A small image classifier, trained from scratch: 48.3 epochs.
Rows from block 7, named by matrix and row number. Rows with one number belong to one neuron. Each number is 500 + 25 x the weight over its row's rms, rounded and kept within 0 to 999. All counts start at 0. Numbers have three digits each. After the name is the row's rms in percent of the matrix's.
# u: gMLP up (value half) (model.blocks.7.mixer.u.weight, 768x256), inputs 172-255
# v: gMLP up (gate half) (model.blocks.7.mixer.v.weight, 768x256), inputs 172-255
# out: gMLP down (model.blocks.7.mixer.out.weight, 256x768, transposed), outputs 172-255
u.624 093:480470523529548492492461471468503539520506477460512489565465502493512473502509490463498442513526545504496475523511445520509478481525486495465498460501487507531428522532509518529501486490513514501524545481494504508536501491481465502506447463512497489518
v.624 073:471460514455467502491528481503445492461483468499510521480531484474513521528541531477495473484471494476465519503478504505486416473503513537497488472495480496496459502452509508478526489500534506481546436507539480519530533505531521517502505462516517524548
out.624 101:505500506475478526446510519492512518457486479537475509477523485502485543500545467479453539483463493514546503496452495469512504484488510515497532544497529500513517505507499534521490499526491524459498488513461488493447528489495480483473483549537507500471
u.625 129:505503512486509532471439490504516509506485523542453478520521469535503509495504514534525455468481516527494484493530508473534465498513509532520493516516503509510512540500492463547506514501480507548530470484488491536515439500480479503492519481470491485517
v.625 129:503516487526502522491485531558533515465500525481493538474463462480500504538467498523529508520515486507501465533498497515502489565468493500484509488500501498503499492534501449470542468511536480469498492534448461486501486442515529467522498476473539502520
out.625 136:503512502529507488521544545480460484527516454477514484512501475548532491502461486503497529523548474484475487481457477527484496487557490475491491480425492500465498514494522491477516480511499524456501515489508520453496543473506467534511512510554490504509
u.626 093:485555536492499504552497538499524497492510476504507535494509456516502478457521518455498532472510460484471489506488477516488547501564498523479537451502530507516479491505475505531453510497500475511515494522536481507534482525550509484484542495523512534496
v.626 091:496510520529538451481489466488516533492502534525535488543529509464460487534471498550508466504483476539512463499479504515495518501486477483443455518449516479476495462501528485494518509512499513461468476502515515478492485520462540513507478496510459539527
out.626 099:467489507500516521479468492525495506511502512495469474517515539529501492499494484516527503492485530511508530463509502493476426565498458526528464538487484498530486503513552521501506534489485452503484525472514496469474510512471502528503493465508519474508
u.627 086:479509469485517514460485493474437533468475501515477473479469521494544477499465511478483503454511514526509461496505513502527530520490512537529491536462511489506468497507498490477510514475468513507515534481485487504541481543532525480462494490460483504473
v.627 069:504496519481547476490529469477521487475541521489480477503466469511495482519472470516489531494476502471516446525527495531465530472484539453487488516470546507505493521501519517466466487514555509490499512459516502510497507517511486496507553513495516484484
out.627 098:486470503468471499536496531471565484492465491485546544530503490479453497477558506511499505506521524469498509489501492478501514465495511550529512476524453518480516498472488490522485523507540505481476528544513480480510451500453491536495532485532506505504
u.628 091:505497500501477522520475483496476508426492493502485496486514515496501505490561490506497515449524544488464490510475545499478480521536528479481517501537538456460488486479506494502492529564464515523475477467496488472508473527441510452519465506486473514501
v.628 112:483503445513455526496473516499500474513500484511458526479514485516485444493491514499499496525481495494495493498501460550502512480486507504495500491466496506495517493514541483506474472487510500498508507509443492485518525534517514443525509503517504473476
out.628 097:483518493450530473503514463473542497510515475540523498468498499481491503551467506460545420514507453508521515462496448538500517521484479506537488496502517486532490485518474476485500527502522468479495470486531514508489493478520530493536530485490499504534
u.629 138:523531477491502487485470448504505531488498507500487494489530534482491485547461519501490471501513536494535529503562525508531524476548431508521475477536496519506469536502491465461497481504513525474520487533499474528474475502463452529502520457491510487494
v.629 131:502487488488465497515489510506538455556511466548524498493516508554481503490458509511515507479496505483473442509497489513503488478487531473547517489535504488511530506537478554525504497496516499510501481470513494470507484501559499498528504493524508483526
out.629 138:548512479520489542529503500460516451522511481456482438472489532505492494513473533529484513511497525491517492516517457511468504498465481519492533500467486462530544487489499488491481527514524497497496549508504502515520528493527517498481538480504496511529
u.630 126:498498506509522454473446479504514474483445516475506517476488496497503495501499495501503489519443488514482505505497520515496475515536526465508464498513494511514515462500506513473532507505461518475528495517496468544524486484522515508501519452466502570466
v.630 102:477522494485460548505503501527544492482492487517495499467453525505462518488535439474499475476496509515514457502512513503480475535514522505503513483508507498484532536510453509492563539483504484504488485499479467510504502546503534519451519504522537501450
out.630 115:499488477509485474470513511480487505468512472486495512503492478491502465490523497527522482477510523470494480488531447523490483516466490546509475511493535497514541493478467499488489532548529543533462492458507496525510505554493535492491531550465481543521
u.631 095:476528478494519470453471526492501506484433542500545519502495483482507476497472486568513480486539492489552534463490467483501513538503505527542557499500499513507542532494478517466498486502495528488515511540501502540512468470480534434532513500512534492521
v.631 084:520481518504503490465524489481487510525544496532498541519511499552449494538539472504487548557482473493487470490490504539452503515528501486523525491481511526463535482498547514505529485513450536512469499483496425510520451519495518469488514486507470475502
out.631 092:493491507509457527511570471530511450495518488517468529452483490540539516504456475475511549482500517509498513497463472545539483485497507519502469504499490482505484542509494499551520522507531499540488469492505494495491483499507493522515469484473500554481
u.632 110:448536549504507505485456501471494470500505533531490490491480507495528532518488521474520440493472489505512532492487542525508524509493466516477510510463511513461515541496477498479472484444502531493495520496492560447518503502494474507510521518513492484498
v.632 128:487508503481473463457499512536486529487462512504492495483503498472495524491506538503479487528478492524509506478497505503501460499536545481492504478443545471478487494472504497533481479539500469462476515527499486483535487469485487478533482494509520525507
out.632 111:524528504487512484493498492514490535498497488520470507493509515514492488461513510511528525500526496520495478500534511500545500478522526478479510479517511542523487500458479471474524497517429502491513486498516497514530533506511508534464512470492467488512
u.633 124:501525503506507524536516524483517484463466502485444510482523471475539485503494515536450488522485481515485556481525502445463494513501517507506490510526510515520521511519473489504506486478474489504506500483523539563500505499519540489475471495544514494499
v.633 117:516480432525469535473493495495502486549507519474489490527527467459516491525552522501469501483531488522435482494511485524510492540498497529511485508534491483507490474475521503474533461481463510481504502526480495501520523505492496488524468512510503490487
out.633 122:526520495533491526511475492499537482556503495517500443530452525522509487503515452550528485499500504503465491475511500509477502490505504499533487551529491580482488538485533549521526555500478540521534519496523477489481489491505510515506500497469499500471
u.634 106:470512476538551504526463499515519503475525467502526473504499492470533468519483478540480531498470513537492525501462518544465459479518492472481511528465454512501449462482514503523501532467526507482503530463540477537508465538493457511500503480464502500429
v.634 104:495482489522552533522511490510520489506529498512493479491511506542490460491508485514475515505538483499482474529509462501488529532462561519523514518530512459585494496501535472465503506526489513481508520489488475507493500460489500495493515519476474476522
out.634 111:488471526484486477530517487504498479472495513540469478523494511492529504496516481466475446482534502461452480504518528444489559509487521550513482478541543532447513497516480467519506503515454514479477450552491463459486493449522528465486462527527511520490